{
  "color_jitter": 0.1,
  "arch": "resnext",
  "num_labels": 48,
  "grad_clip": 5.0,
  "final_lr_fraction": 0.1
}
Rows from block 12, named by matrix and row number. Each number is 128 + 32 x the weight over its row's rms, rounded and kept within 0 to 255. All counts start at 0. Numbers have three digits each. After the name is the row's rms in percent of the matrix's.
# convs0: reduce pointwise conv (model.blocks.12.convs.0.weight, 384x768x1x1), inputs 550-659
convs0.209 090:106123216152213067090138128122061129154182096113087052148151125081058187093086055112076129106097122153091171111138117107095107106136099117142145086102162141142052117111074135097134109098152094117113131063104147137096115108097109112111121093108087077159101129108122133119143108135124168156147108030100129112118122143118093109131096
convs0.210 080:114111061147130146110096118155171164044160139130147158156096141096134112160181166165125140182100103118115133109141107149187146071152188140115135094147138182145134143135136043029157125105123141130134120153152076140145101042114143119150129162143077088141117117152114140148170141141123149134115151158126114151165137113170106152124135
convs0.211 087:128138098081051150075130071146096147114111129132141101193110099148085087137130167160112147078125089179131202115129105185126128125130196121089129133115123170183097169107124084115156135079115130121131140089125070142180102125093116138158117126098110127124104135175100091157239118108125130124093126092091148103163141129159103168162125
convs0.212 106:099122123219255131087138117142105135120142120150212126132126112119138137116120145117126165106136118130136130152141093106141124138143102135225137131118144182143105141134140123130115124114132118109142107109111157112158112098148138136131143156148107159151115097137121201142110105192170189161126133101091148160130128143089135143112107
convs0.213 095:086113168144188193104161117121156127110120115101114186094084084074193138135184079081138146093129117075120088178158145102114152123137127100145102067127141137113166142138105103099106150094175143111118073153135208127107079120120132123128132107139110121084179070121089124123120122153155211133103119132127113125123126111146109137124130
convs0.214 093:153119139141110222157151041136145152142050136149170132071154097176164111118138097107104192102141056108169040155149107141110128154140105101077107129137116166142114179137138099147141139052141140119150061114117159137105143157150163133207156114150164145133131073127128113157110119130131199153127121103120149130181128074175190199121110
convs0.215 103:110099159128138154118147184131109150125167126136195128224099129123177149111152230129093154113122208182134255120148114134132116107158146142163126096120116180156131176166101116105138130210150122133130172126138097151184091119098117128089124157124090137150087134161132133138136110118082132133119113113159127130132172131150104163161140
convs0.216 087:128167050078053151134153155160109151153089145115191162090093061181148089124167166137097157157113146091153070140164109175155153150134206128058111109123076167146171176173130096174158137140131135182138147068126112158111102176130146172179133138116161138132163107122120088144189174118159162126113151064159130126170121132120147165128185
convs0.217 079:134138078127170181109138072166148116165086113146147136019129102174104050134122130132089145038097085055152033123113133154096116116157129107125112087114123189179099174099127093140165149087147132147132080142097150104109062136160116161226141097108158147114152096111094128151144118152118178173087137125121135086184150094164141151126123
convs0.218 089:132125217130195068088117154116077136153181128117072068163148083108033192103094039120096123086105143164099154094139114103079123106121111101154145113089195118155063126118065137114123108096117091132119128093086132137111116123101110133140112093114089075145112118141134161102125128133131133155139120064112110101103101142151094108129108
convs0.219 083:149108080062047129152123144116162138125051112117125120024177127124126067112146068127132151045116155093155000119134104135097127143131114073034109111126129139125155150131120099139137094124141120111114129115110106135050122152095150123175138123128160115133166087091121071125119121078144131132117151104126153127140113139151138145149159
convs0.220 082:095075136101114184061110152106103095179203126110193134139115164174171157084083156126144121000126163122129142103170140146107158104138109117160123123129071170247088128118104129128140135162178120164109135133102108077200087155115102151215112131097100124120137106136126130143129140104105076120117165110158094122120134138255111133090104
convs0.221 107:120123169113107139071116182127108128132144132134179127221117131122120138107154248135105121104117176194143255108167119135114114113145145128193111146117140165162104141134115139123114107185147115107138172096109084132216115116081108112128135168111089135175072136163143141147122111107081109144116127112126129142122152122153110134140120
convs0.222 077:136108094018010120140107138161158133134079105140099150126142137137128052129135076121115176094120153112124106115120076149087156106118134103000120113103121122119154158137121142144143145146072122102106145147122085119097131170124140116165149119101157133131141084124114051151130105060141135147133129131157137091162108137149127166124169
convs0.223 083:067132184147067156121161130130177114145118110079087146147062127129209137158170039076139171106139146119142104150146139137090157092134145129124079103147144145071161152159075091134125124142160127126141032159120208110081084127141129134139137090123085093128152115122090134133128109142154127121066183143159052085145076109168092160129086
convs0.224 101:137133077176116173163133146157146142125173142144238110157094153203193095131123217105103153142139138124173178126153106101183111145140148160131130105143083177147102153125151130129122139141153159162154119133160082115196141105138128177124150130154120156145074149157157121147091120115103113185129151124156096167127137103144180157111126
convs0.225 075:096092151108062207103114148138191135104100084087045162125095110113236117133138088117153132168104168125120105096140108141105123097128155138080114110153127112079155111135086102111142082130177107129112078158128152080100103105080132107160120079111105104100136097124083107139140087121157147117088180160166097077131101107215103112155104
convs0.226 083:174146067064075133140111052120173141132044091138129084027173147161114040093111077120118140076119074073136000117082103139083121109146111094035113147120110126142063135088100120133147111048122125116115140129121123100084155136151117115205149144108169117114142093092124068124143121111111170116124174149107160130139122113190124141135128
convs0.227 081:127129119073120075145159070105177146132029133121158159061130119175089101084163030102137149132128053090158030138124117139097144114145124081064114091133125132075124149115108062161130091078121145155103112153125174127059083151124162118128115122113160101140151077102101098136131106103161150138095166145079144087144098137096148161147083
convs0.228 093:118082108145135176099109142122154133084193132122162171200098102064144166124176225129090147128125144157148215114191137144150164108150130145158172102103129206197151163141100132042123133143150134122131176155145096117183124069081112135147146132129079119133109112152139118154130149132134122124139109126125133134139189139197110147134168
convs0.229 115:119051110124169192086149180107085103144216121120255152109080140130221168110127229115150104065114159090107146093141147142127114137120156169106138099116038170144143136109145106142124120162187125152110143138141094106177070138079112169090119173113125152111143138108147074135139127109084076108129117137144143131138160165120127114111124
convs0.230 090:161125092059089090111139042115116161131083117123113036046187153135063109101082060130127150101107058096159002113087141152103113111152133117075125124103138154117013135102110108145147108052138137118100103085118113104078117150112114167140144149114171097159143118084133091156136127137108163119111157110108158116168136099123143157130060
convs0.231 115:121066066157168182124131171142110111161221128132233138122064147158234164125123200117139118110110143098127155111153187126140108120125156135112086088142044165150153139111146079147122137153182147183109122120141105105167085138127124176121102147143126162085131125102129097148138118133101084116123156144169109129139127145121141124089104
convs0.232 072:136102144022026072150135158134099138138119099100111154168115135124117145111132092112113193099123171127135164111120102172099132098123110077018144070124113145125147187148116138131153112171062127094097156089104083117110115146102151098115118102112133113141109058119118036131124116056173128150114116100136130073148100155105110167146139
convs0.233 093:112134088227194188136131117121125141142242135146226119134116088153145168109143202114101142114165115122164149139163156082169139145138135116194170162126133164214141149119132112110090122121159148137122087088161101101184098128139111148195133128178135144169133100145140193138096165152137132148138117086134127156153154123166153154075120
convs0.234 102:132106084118112194087133105120156159135154157128171166156115153111170106141169227179137086137153118136105195109141075136163157152126183146086123113162101164186159118107142120120122117106178170143148164164143052110179114116148131179177128162114133128154087126159155067154122089099109102168114140159106131165134156123212153108133165
convs0.235 088:128164053199164151106154102105119173125128180137189147173119133124097111120198184166147175175158081137149155151157115150199148113148207146167168127164138197142157177123149075156120110088116165162144111084128114125135049136153169159138112171192165122121129112148119168165154152146153179157094126125121138149173144079107153183118134
convs0.236 084:117144133069099119140142068143172138136004099145119168046122149149097082127149022102141167075112060075136000134116112140077143096133102106057097107130139121113130145129097085146151134089139139101132069156084146132057113161141139127171148106128159119151160120100103087138139096128131127150130161144097124115142088137190132149139098
convs0.237 083:139125138076128074127146073138165163130002118125124153047148117128083115129164046122128195084128092107163014141122117148096142076134110077061118087149159114088120154144118130116145114084117130108128097137096188131030128136139136125127144116149137095152149055114118103139141120126174157163119168152076128099153096122121123159163102
convs0.238 093:107081181096122151078123154102066119108255123126162121163141118099108232089110162118130165118132179141152148129163163135148153105138114140137170121104159208220099164145092138090128129148139128118123122119132134116168098113098110124134142112104099110159133107128097122154156199102139115115133148112127102108132160147233103152121093
convs0.239 102:104143137215255127082106103133117134129115126155157124119128102118116122131116109109130143105141112130160116147147104099128118126141096125252129201125182159117100116120144121114118136100113116102136091140120148116149106100148138134123132147153093142151108111134122241138103108189160169150139134097095131168144134135080122141107092
convs0.240 085:162145157071171086102135079134162160133029117112100149052181115139069096130165036124146155096145081124157029131121115142072144098116114075111117118147194124109132154136092112117139123078100129131123122155106134114037144144124131134190126131143145105155163067125126123155111121144179149141090156155107173106164115147164088142168096
convs0.241 110:138065111106158249084140173117093133156174125111200136104106126113180153112115221137112191066138165102099121109137145150134115141151181109116126098100101185194148222123129116139139142158173150120075146120119105136160078154095122118139106158140148162133148118143121088152158155108116130126123086141140154150155150140193136196087115
convs0.242 095:112102118160136182114122157120123120131201123153235145196098026144152158120136241106077164100116165161134207085153146139136134103135150166150124101102103196172141161159117100131148128166179131158159153128131100095187079104104086152124143110126107143139070130153118130138143098150103116163129130079164110137137152123147137156120139
convs0.243 098:161143076064101119108129029125148153108022107117114075039202150128088081104112055119153143057134066093132007120096096149072140113117132075058132151101156118106055143095140102142145122058131113112124141145146105126079159159134116152149140150127184139132136105086136090139137118136114156107096125146087161125142142135169122138140089
convs0.244 087:117126138056124109104124047119164146116006121124123157030154139126083100142144030084167134123128078089143021114121105131078146089130101111074104112152172094079141126145104115125155123069113109114144118148092170126043130140139138125150135131142162098162175095115116106137125111136177149132102171143086164097148103110157099122154092
convs0.245 096:086125223130160084142111080116171148119078111091111161075141118109137162151154003071172123138120080144090062135141141099084135103105137115126112143146207057055144095166103107139121111103151100130128084173093205124060136138124126107123136103141138087135145111123104146110113077162170128142088175165125127109127074148137085097152064
convs0.246 086:132115154084081145088147106114135144092255123132090096099157176117129232114085123120160144082133107113139085132120151139137125122138144159072180136140167187154084146090095111082127120093104168119142115136154091131140085108134109152122160158129114112135109154157117121155145200078156128151126144162094120121154151135197112150126083
convs0.247 097:167145121125105198158135030169149141140073121145145118026157138168137094124084085114117173076152083085144000152132087128086130139143106087087101122087132152156080164125125106141153139067130143098146081107133148129111150164168148120209157111133169127119153078115128102151118125120114224157118138124117171145155130099175166171130134
convs0.248 115:118055058136172202088151183075085125141202119122255146118102133114186154104123233138132154117101160096108138094138172142165109133155155141126143077101056223145157193129135103131126118156183127152084149123143097106164060143093107147089107175138149170095133128135122090156134145123103114122127101144143141137162161146123136181089099
convs0.249 091:163114067072133075088122052126111164109063118125134060043207121129043078106107069135135135070109065118146051123110153130080144097126098068105145122100160096154051134106106088136127120074140126113115153107123133124066131132106095148186106150106156108114149085081110103137138138126146166128116132110076184108144140145161114133162098
convs0.250 111:104065084159135219105135153104094128153194130113255151144099139166232149120134255105132141107120153122149197109176162148145120105142195091164115151138065177156123162105131100116127118172199126159119137109153091077177108134077115162140109159132139180060115066120131127156126123108101099106094118136148129123132159134177138171125094
convs0.251 083:072117156153255101093135159122075114163160096156152091104107150102120183112114107122113145140110144132104114133159110087130097141124048130193133091109122149131108117119137121131136123139147107132123106077092130129125104119129105147102134148132109125151107118089132141117062100196152155134142120061133114151123099150027124124090105
convs0.252 070:126079147075048167101136073105162139144197081113079107127138182137114175089115103128134161091102058132116118117138138081113126113121134146058159101169136206179093151104133112145115110043149132175121080134127086105144096140149126176168152139133132101135066156130144081149094128104138114154136183156120101140148121099202126165146094
convs0.253 096:093064199077064148100127180089093123132215103137147124177110131106131181101111173102118146100110197160146181083152134156141130088128119127091154080114111193155114169130095133103158123180155100120125152117132087129163115112052128135111132121114057115139051123150115084141162132087133115098139112112163094086124141154179101156124131
convs0.254 100:157130144075146091101123109114135163133096127113115107095255134117065131123124046154172105121098119134108105100124124123057157114098144105133129163121208053143115112123096114128109109117117110151114154155097126115073131124107095158157087160122164093134163138117117143113130096149166146091107134158126224123122131166180108105171117
convs0.255 097:152161055200136156136147127108133161128150176124153115144159118142115136116193172160128151163201118130126156137141134099155167118130198147176149221169164152128146132120164123118078102104120215160113119111149089139123132108162150162124108172216146142161103143166152209149112130148133106160113145139101146198162146113117145157143122
convs0.256 108:106062090151143175092142171100092111143210127129255131128096161154214153099104248109146114130115151119125178098167137137167114110119134153137129121100045190189113114127113118129122117159199133170115143144113085100196085140115100182112133126101127148119116136128131101130123125136102062134124129127155098140107151156167134121105108
convs0.257 084:146111163143253069105133098109136152147072121114088108042156141078054139110131000121112093099093061097057031133125129098092115134133097086120110060126143093105107117104080114143126103073160134152101109113098140107063131130090109148141125116131139098137153079093125116123106098166136182119112127123124137113125117129145112093132107
convs0.258 112:114061105147153229089156165104098133145200152127255134175103129151199160120145255137125123102124163144118219091179153131144110100140203121159114120116080169174122148142118104123118120158199146144123147124132079129190080108075128149130134152131129170117112099150138116134133123100098106142104117129130118168135165150202112142126107
convs0.259 086:078088200063067111086115177113076140092211104120097074168117154095101191120085105123135146117098186155151156095124148150135103093120107148080156094120113179159092160111098134077171135164128108103129111100111112109144099091112131101091135111099069089131069121131117074135161154087136114119154154086135091101123110114177103155110109
convs0.260 099:135114110099047201104117084144194172114104091114099204056106190134135101150195159135162116152134106091108058132147091108168151128127133140097151139155117133121191096120156111114116115067130157118143110185161129130160128095173125150146149168098117149110096122129128090159105087109131145145091149236129119148158134122179142119126174
convs0.261 092:152116098115104218098123098143176163134138117114132185080114173100153120136187170154155091134135104097085077127145076121158152149117172143093117095164095148180178106117149101106129101078163137124141103172148088112184097096168141161196111194107113142124095124140147081143114096102134123168116166211144104159161151145193137113118168
convs0.262 068:114108109024075110145134175147160139109042105141109156156104098135146082158151092113113204072115214107161145108116127129100141115137106084040130099161136153105179206180103109101161159207147112101104153121153153148047126113147133111128131107111135142140053067119096074156137087085181136110118138094177109094170113158111104161119152
convs0.263 085:136140122127155136140115061124152147157043134112119101024120139148146111135090019120112165111132067080145016142125107131097091134149130068097076100116148123064061137085093099161150088041152128125102072109117148108059104158141177132167129131144159121142161060117099106147102130158120203124093162136122117127154082095134169170122062
convs0.264 087:149121113098024161157129091120178140131059096131130132048132160160147074096131080124106188085119095074189016152136058134088135150134115139018113114118111154131130170135116106147146116109115127135139085132115139131083144160136145148188144115149153128151135115096139078159125099098129173156140145121131129127153122121164153161140140
convs0.265 080:105116153129212076115153136089097144144134100108076082130158103097052181090121061123044132114072126142069164128158160089094118126174071084149158054102136152119071136111064116152115106085160109151120130064101160129098114144090106135101114112153123099152167083104121133120095112183110187129122101030114157107117131123098135144123094
convs0.266 093:159121046146137157116149125127136167119151183131156142186124122132128127148213203176138165161157137155129185134169137160165182130146201137138161135152133188166156176144146140141134117121100193139134147125154081160155125147129152165146121174144132130128126142202156123152155167110152141154115146146121165134190160119159151173142167
convs0.267 075:162120097055033140144117069138157148116034091116117135058118171162130038125114061116137162115075083096152017102108081150118126079122120159000099105121097133080116123131093121105163122098136101132116085147122111108074132114120119151168138125136111112134144158076140047143130082100137138165103187168171107104141090094182137146144125
convs0.268 091:091122161144150107111130166126066168066174126142154149182105169112121151095149153125129197139103156163161158112153119169153135089148139151140158078116129219149140203147123105079168129167116104126123145074135096142156091092097124129112133143121064100139077140151119120166160146127149145137146143126145108111161140133127122180138146
convs0.269 077:139106083056087128139111132108158147108067105146121053074143134134127093117067061140104134118090143092125038096140134137094092131115126121027122115116112120139112138142127122141163136134157125104116151084128118107086132130125134129186117129113138119138146122090129062125142139109123150123140155102187151114127104102190153144104138
convs0.270 084:139115087129143207116127112139177194122147086124123182073124164121131114125178169137143142176105136079137075113170109136162157076134144135167161110142144188162175146125143081093103103095151169147149125180148126095152093109111117160181109171142101137114027122119125155165116109153152188136127151190109130150162154144217118142145155
convs0.271 097:114112102085084201110127121103103156120138156134144199170127065090143105130227205171128127143126125164136192138160105126144185124145185107109126140121142159160196141126094109100097109117132133117140169106155135115167109112126134141169147141107134124132172077148114096151130164093122146107094123087109153145143188101176125159127180
convs0.272 084:131126108055081171136159222135166132119083111155143135070155093159152102124106120125089200091104246077139081132122142109088113136163128127102105114124135192102163209180151127123140144225140154145099151122125121130069102115138107137118119109139136147181093127117099097153092102111101156128142123116208139143173126122146138197164174
convs0.273 095:092130219142168091125138091131179151116031116104117164076123131110122141143163028077154162128128093133126056144149123126112144097120113099113110135158203089030138142161101106140120106098131119101144052153082228138056135139127140126094131101132129110141157093122126139137115082144180159156092163168096131109145088110117094147165065
convs0.274 076:067119129091106137103126106099114189100102115116132158102113140107126115115177122073170158154096112071135050161145116080152173102143115134112154096148151204112161147120143095103076124127128111153136108108133144105118073117148114156152129136096073140112153101120119126163091124164166157111128149129111128109152121137109113185146137
convs0.275 071:124105125016000123129127164102098141143103118159130153153092144124134123150131111120117150152092177107168150139104101150142124118152112116000121055126064151101190170159134122122155134156140122101114144076159100142116136147115121099119116126104135122154150125117128034136145137046146121124147129089174120082156096129119105156112170
convs0.276 083:130131101067071162134123185092151147122050160114129121054137078147175083142120089155108207114114193118152051141125100109139121143153152101058108132114112161075175174189133104126116140182130136137096140103155140162059144137168143116141121127131115124161183099123126093159109176085137166125130133077201131134167126132144147184145199
convs0.277 090:151161089095066191140141146158150147132075125171184132075146079178147100121108152142086182105110152094153072145158126143141123144139162132044112107136085173134149186159152114153150134167124142180157146124147136170129120135125134163194141121146137158144109128113122054157151116103151167132122153098152150130169145129156190194170157
convs0.278 091:101108096195174158146095153133090129064213138126221118152075161126194113122104184133101119155096121131089181130146121102170095119140147156129125079120066188139108119121105080058108125124154113138129121104173092089176095063145106160120151139130084096134136126108119109136108125151084137161122135119149100145121156076113142142087128
convs0.279 087:133125110108089154152111063136176146140020116132116121010115154182135042135081039112143127097117056088142000132133105132113102093132127105044101119122145107110087112133119083138149098082134126133116102142118137116085120133148147128215133122121157137154132129094095097138144112131104152126119185146126119100152095108188145121141118
convs0.280 089:151128110065070188132172229132154149156091118146153119090130088166176103122096122150101178106127242094156087142126119097116114145155135132089115107132137192116176211189151126166118162239141146157119161110142143149102115165136129161127129112146161155171091118124124070158088095100133163125155131086190125150159135136145157189149173
convs0.281 121:117072100165135199101146149111104097165204147143255137157111116151220144108117255118126120099129153122125197109175132122149135118124165100146125128118050178214124121120126116136114116158200165164124143134122083133190119149116117158145135140134131157113117111123149094130131142094106093148126108129133113149106159146207128123095131
convs0.282 069:149118130043142094088115070155125156140078109128078116133137115131054060120112077112098168048111082136154165083104096136069137097125088073094102122103135105137105167106117106134141133072057098093074130107083100107096093158093133117170101121109161111125155119107099108123133101102144132133143141083048165092130125125158084150127111
convs0.283 091:168149075087073169148126115151149129131086105144116060032167120146145059131053071121101134073128136089154006139120083136092111135137110113052100148105115125162094132145127138151158141146137145109125147130119108129088164172123158135214155123143175146141142121095138084123117115107086160130131126104169158143145111121188160141134165
convs0.284 067:120103100018023157107086104112171143119093096126095149122122130118159061140124073122139118135084146106146123090125075153117124121135117131018105098135096111144148117134127089124173104104123100096120135128121088096136111146107111101202124126094133127104151116111107041148130078050144113104119170154156108070132097104238119117137140
convs0.285 092:085072067157204178090143172089085119142196100123251169127095164087176163084146204123132136110109146107097145114149166107155124133136140154140159071079068224145140166123125121132112110160193115136108136126139086122183073140093100150078114157118125143114148142127131087154125137179117085130124129140136135135137156156116130162074106
convs0.286 099:104153128218255120091129103133119134112101111150184133124108118109112112115124114118129143105147110117164121146158086096113114129130094123253124186140150155119104117128142115116115127105120120093132088120090154111134109098152137122121147150147084136152111108134112223143106108210151172153122140108099137168146130137061119145123074
convs0.287 094:136169075104028168091126057148171145138089098141115125042131202185127071157114092148150138099144080079116029127103095158117111114131161139058103132144122157111076150113166104136154117068136144166123109148149053148096102114162109180162142173123120145141124149128125103145190110116108127134111160198115110132179109122179151140140092
convs0.288 113:150159049143127152174115142176155174145142069134153132141135137195139109142154192121140205186161124100180129139207141124185147143158162158134150138167128194148147196121147115139131121116123157134102086132148106144164114136068180149151105128170121183050113105124127131182128115137182140075148133143156138122183145105118209218123129
convs0.289 089:113130255108086094089146111116087162148127128114155126154145146118085188114096121094108198121111117149120151149119111119103145081140093105073134086153129132104084177109107126127125136124143098063158104131085188168135125106126142107086161105128078062152140105137143107119088110088135183172132106105016126115123134111046091165137104
convs0.290 100:131142019155118145121116132156130160120190156128054109125115155125149107115123116157108118176098117080148145105157107117168109108146215133150138114106120194183133136113125108105134123116112151169099124072145081076157081135164103122189079167123127125142218151118114116153138226134106136130139192108205117129177133094242174145097116
convs0.291 089:087139097153118171138119066105142162138111101175106146162113120171130077121118133148140156127091067151153152134135158138120122100150139125136147119161128191160103156123147070102111138068210113143141115076073196114158075077117129132194148124119087142134009134147093158145121090125143159153148173105153117115145128094241160162121080
convs0.292 101:114134096114097146114133112122121150098103127150127118165131077121128074120120164148123160133120114160143192157107169141141135111152129120103164129149131177128100156094118093103122166100227125100126165092118231133135129062099144137139142115103112125135059137158112124158103096122139163139120172091141131124158156114143141177110094
convs0.293 126:142149111156100224148090114115166127142161133121000124140151141112130093106151080165130130093135113136127139127156117148108112140124174128145117120138097160255137135134118090109135099082169124166115150104120087091137101125161109162255137141143127124126111154139127119126116135118139142162113171126200139130142118104255199129132128
convs0.294 099:134115138149165132062133072142140127127148116117163167140160000108106156127151158127101155084088087149150138134149142149107148116154101079155163165121180134147144166111071101124144114069120119086154103160127152128148120116082143114156131056113115129116127040142106177134120159141145178141117081089048157106131171114116100166153131
convs0.295 101:129125166135147208163146226113152151114110126151052113113120136129189120098141091146103136119118255121154110144161102103115128114161122154173121127133141175153164166167121104113114142223162125127116155125103115130097072124111132121167119155153117099140076145124135156138110115143129177153117147113199121115128130131191139155164199
convs0.296 095:131158000111078134159152186111113157116145155130128109127096157123158090120145140190136134160118138099118126134120147096170120109143226152111126153157130155119149121144167096119100134152154152161105142069139135147126117122192077152094102191148146154166206150124135111143125200142096113115105197130202106150166105117127135145093140
convs0.297 094:126141083131117164129110167077084166120134157150060083094076183110168080104137121176111131145115159084126123134117075102169092119137193149151110115134119169172143118147160115107096130148124127161111141040131112119137105112180072142158111213124102153146219125123152143140105196137079154133122171128205101140131123120221142127081168
convs0.298 122:148129103172092234160115107113169135152163154149002126123144139158145080118139093164116148098153115111130128121158118133117119140120174140147116118140105180243140162137122098113136093087183140177130136083139088092146117139174136158255138126145146140124119145136159117145113126124142148168133189112204109123157130096255199159106124
convs0.299 080:102093157132108136048135079142149126164140110166170170166097045086097118101152136119083202084095071152136163132114131148094147129180085113107140122107134155084111208111118072141150103070147124074126058154107133135129117118120148109102144066120098126144085096134094134153117121151130185126116086122040137089139122051099098183131104
convs0.300 069:120078232091117230131167140087119148174116123126065107202095160072153146071143107119125159128075170161140176155145102113103118119145103107094106088154141158212110201134117058143086128183162103122099141090118152133171101139093112127224104136128129098141150132127124130125092113120109176148099109146135154103115102145255126168149103
convs0.301 108:126128121121090230119126091103124157134165155129032078095098223118164123091131107179147108108114113116137110123151072123144083103125182129122093108136100145222067118099147105109145125073148106147114117075141124103165085107169100142202135229117125128129219129129151111126093204139102161136106164168157110130130127117255172100102097
convs0.302 116:148121128093134123098145131110118130102132120111201102125230127132107129128110120140198078138110131118038150100102162104081139139103129117127122156116153054126123069140095160131095120151130102172104164134110069160126132089107077149123097145097133090119159142126142116079132101119162095077102125130124181110097128193094078069169093
convs0.303 077:123111102140155101096147092121125174116124113135255125143202079184121136125134183154171134101102116146151129092162153137124148119123146094132145157115140129080106142125130075118154137136113119133098143168121099135148083086077088146148116106127112128108110073135090130127177127163146141072130099118080184095151133113028110148180068
convs0.304 104:145170000169125171198093134157176146149142116163145116123100146214180084144131164125109188136139116087193132146170102145173116096150167089146127103126096176160133188145135113112151129127155149134140101131151115123159110135146150129162136126154133142145091024130117122164128117139141147143142165121176103171189135101171192198110157
convs0.305 085:120124220110092127098123049127166150071131098129174111157148136131096160134080146102123182107109070150155152134112129119109139077141091094097147107124122127084064181110113111062128126067144119038147092169101186165155137062104128085105146121130070072146143083140145118138087119116134188150109070166029140114123143108089076166136086
convs0.306 105:114090166121124246149139182105171131130125124134004109122124108114187132108133057153092121086107226112133099131158104109089082117142126126158094125148131150210162143129128106119112151176166119153096172110115117135098102119137114133240110139160109110141091110125145148126118122125103178161130162103218114113129126141255159111142188
convs0.307 098:131176040162131138174146168133109179147140160119157126121108150189139113121164167157138189181179140106122111163163165091181164111160175176162143160184131180159154195166166064167079125124130177166105117077146112135146067163181147154131093160166149170115140151119109152166102149156164158095124173141167138152176123078118170207114122
convs0.308 103:128114255136097109101143145135127144164118131127154122148130136130103183124109144105092221131113154163132130166158103102097140101132071104107129125138161111111105187160115116134109127168134100079146067148094203166134137123156163106110158089134102108148160114132125150114118087088143188174106073125074127103121102086077140197138122
convs0.309 071:094144120131158113114151150100133147141182112102255126138128092201134173110120191111127198152125122095125135109209185132138167092153130106145158144141161144109126163146063112126143095157153145144144114134148157129165051123083139140143106107166118100100166055107098134164123083164154127113074094099148156092137142108023112186115094
convs0.310 087:122127141170160190096127048136165122173143102156114177178118020127106103130142148138108147120083052149141169136158107156122149117151128148169132121136147175187130145103105083120176090061141124128155098158093150084154102119103131119212141083115106116116071107152095173143138109153147149160121143120104122093131142061248143159157084
convs0.311 095:132157109115092142093140111127095170098095118131122083124097208167131110122086144156170151142112103126140126139145176128161113115127143155085135118192115180112068151111159088114121163103215121132120118066118194146131097102120107144116133181130117123123071148146129112163106102138118131137104153162141108126144130116129133154107069
convs0.312 110:138150026151167149151121133137159104161146104166164162122111001198152113132128152142057150121123120119174139140167121157155121121135136113153135120108102155126156168129076116132161140117157143108135109131145115134138116136084119133157158088131136130143111073121092139158137129135128151161146142065161112134152158100145164162105160
convs0.313 104:130117129139119240089152090124143166172156136136000125144131135123146117117160092148138163120121131136132117124136105162113118134149199103164114115135139173236112174138110087156134127095170131158093153106101139077133114171135106157255107134146160151114124114140104142158138106118145192116117161126157145122161122124255164164152103
convs0.314 117:149154056147113168170079128131160141149180123135019145135102140151129080119130055105143144090106099101160145113150113125106107100123164170152110114124087180248151138139110096108133108111157121168123122083111097096155107131152084160243136136126115131124127174130111128153144129141130117171145186107250059130159107112255181150112137
convs0.315 090:129156104134090112150137075121086151143243161146072124143179050126119148118122121132105128124113067120149134151108169113134107161145144159092178129097141194151111134116104120140100110087077147170136112073162125104122109168177117165178139118131146146133151164142121115148112226110109160152153145054138132118163178097225163137152113
convs0.316 098:109135107141097199140142113127124157095119136145142120155140082163146056116122172149114161115137123161145183165131166123133127117139110125101162130147130186138105148105127097079123158121209145108137169089133220126163123070117133140182131106127101134137048135152120108158101094108150166138125181082143130123159164117162161164099100
convs0.317 083:102153060138066146195138151108089161106126128143120128134089144149168073138173165169129156167127148116141142135123111066193145091149168160123157103138089182130178156164159086073064145146154144142124151025159160120162112099180109138132119135113119150142131156136120115158105168131126148140138176094173104140162121127114148164098169
convs0.318 080:151129093119125090142146089128093133145201140128098195160169015096105146115207144141156145105116076129154151116141152111106178147164101088141156149139137174148202170123075110110091119072113147117140131115146135131113119140129162153181139077117128121115072047158086105154089165124172151142129105065071161102151175079167130163136204
convs0.319 096:131124160155168148107104067155155130113132120147189162149139000134106137141154166127096173092094058146157151159157117159126153114156108087154134139122144149154129175128096076083158122070135134082173080147111162131147114104104149110165140076121071130152130072156095173161114140145165177152101112109044157109155149086133108171138132
convs0.320 091:114143093158076185097143101127108186082128140159110065148129099122128050095107176154117145167128096153137180177153135131194120110136165136135143144127145176131072138122148076085112132085195142108128157045118197125164113078120133137163115137110120127130147134143116143158122160116105191107114168088166123135142144102207166146097091
convs0.321 106:135095145135147127093149122143146167127120129122255115129255113140093127154109161162173135109093128148107147137097175145084171119134082069148141181118179095103084148119146091140125158139141124129145178166149133128162133114108124119128126139084128133106146084143120154119128145151138156094112066146106212111145175132098100131163116
convs0.322 114:151157058170140201191094115155177147145161139142046136116117137173168069154127116116106179125125106103157140143143082137129108095154167136156116103117091170239153165136118088090156144089137131146137111092136109094163107128185120121255159125122121140143108132138106120153136130129152147182157183113187097155165136116255196180114137
convs0.323 111:145176101147139176177123095173168149132128134150218117138139068223155095146109228139105169115140091112180149151160066131167127093135106147127128120118114173149108165118139100094145115110109134107161085144145133114183122101141122117176158103120097151156101119128095111165120107131159175159156143116132151173178175079122184166103115
convs0.324 120:119132125153093255134127101110171150137172149123000125143147143130172111110152084153137158047126121131103143101149109135072105133136185131147125141133132185253129162132131089116133117087170115175108148073130127120137108121168111161255126154139140121127119149141138137158131126129143144154117165111182124136150126095255187150118095
convs0.325 099:123136113133135155138132068106096139198175128130007112112149119132145120101127090152115116099129104101136123130146107066092100141129137135153139138104135162255115155096108109173080123080117158186142142067122118076153112221160089151255142137150204150124103124136105119128091135111104152165141142077176109123128144122255166117130126
convs0.326 081:119074193122148100074154109130132149166158112116208157171145051101085192135140161103134170112077079151090170118150175090110168092141067070127129115121164098107139137112092096158110116116137115108142084144110190134121128117076141110123135099116107093107161062134077146119069097139173158139097080112061146080139130113088095141131104
convs0.327 081:098124255127127130138134127127094155095119125123127083180104165160162194094065135090126154141099169154146159144150109101147081081121115152116116076136134132117078170146120095103141111165167085098134130126105150140150117101096128116063128130122091074152111148136143111117093097110115168156106105119144116090108106116082086149143108
convs0.328 080:110143221144132157115137149117077164133150116115200094158155165151144203084096148103128213148104162156166132118184096093159109108149079131140164122128159180103075218131129082135097082187115108126142111070110129128149089130103136126081118145149106065143106136123132143145076102147140152138116073104116145109140133118037104192160106
convs0.329 105:145148077159124229179118136134137154148126104143090097087102176179213078126079101138113147111125155103181084139141103157148090107143154118119101111137083167158116153119131095128170148141179115135137132092136119119135119137136134160172161158132149119122058121121140110129119125110109157163129174135197080141128112121216193140096143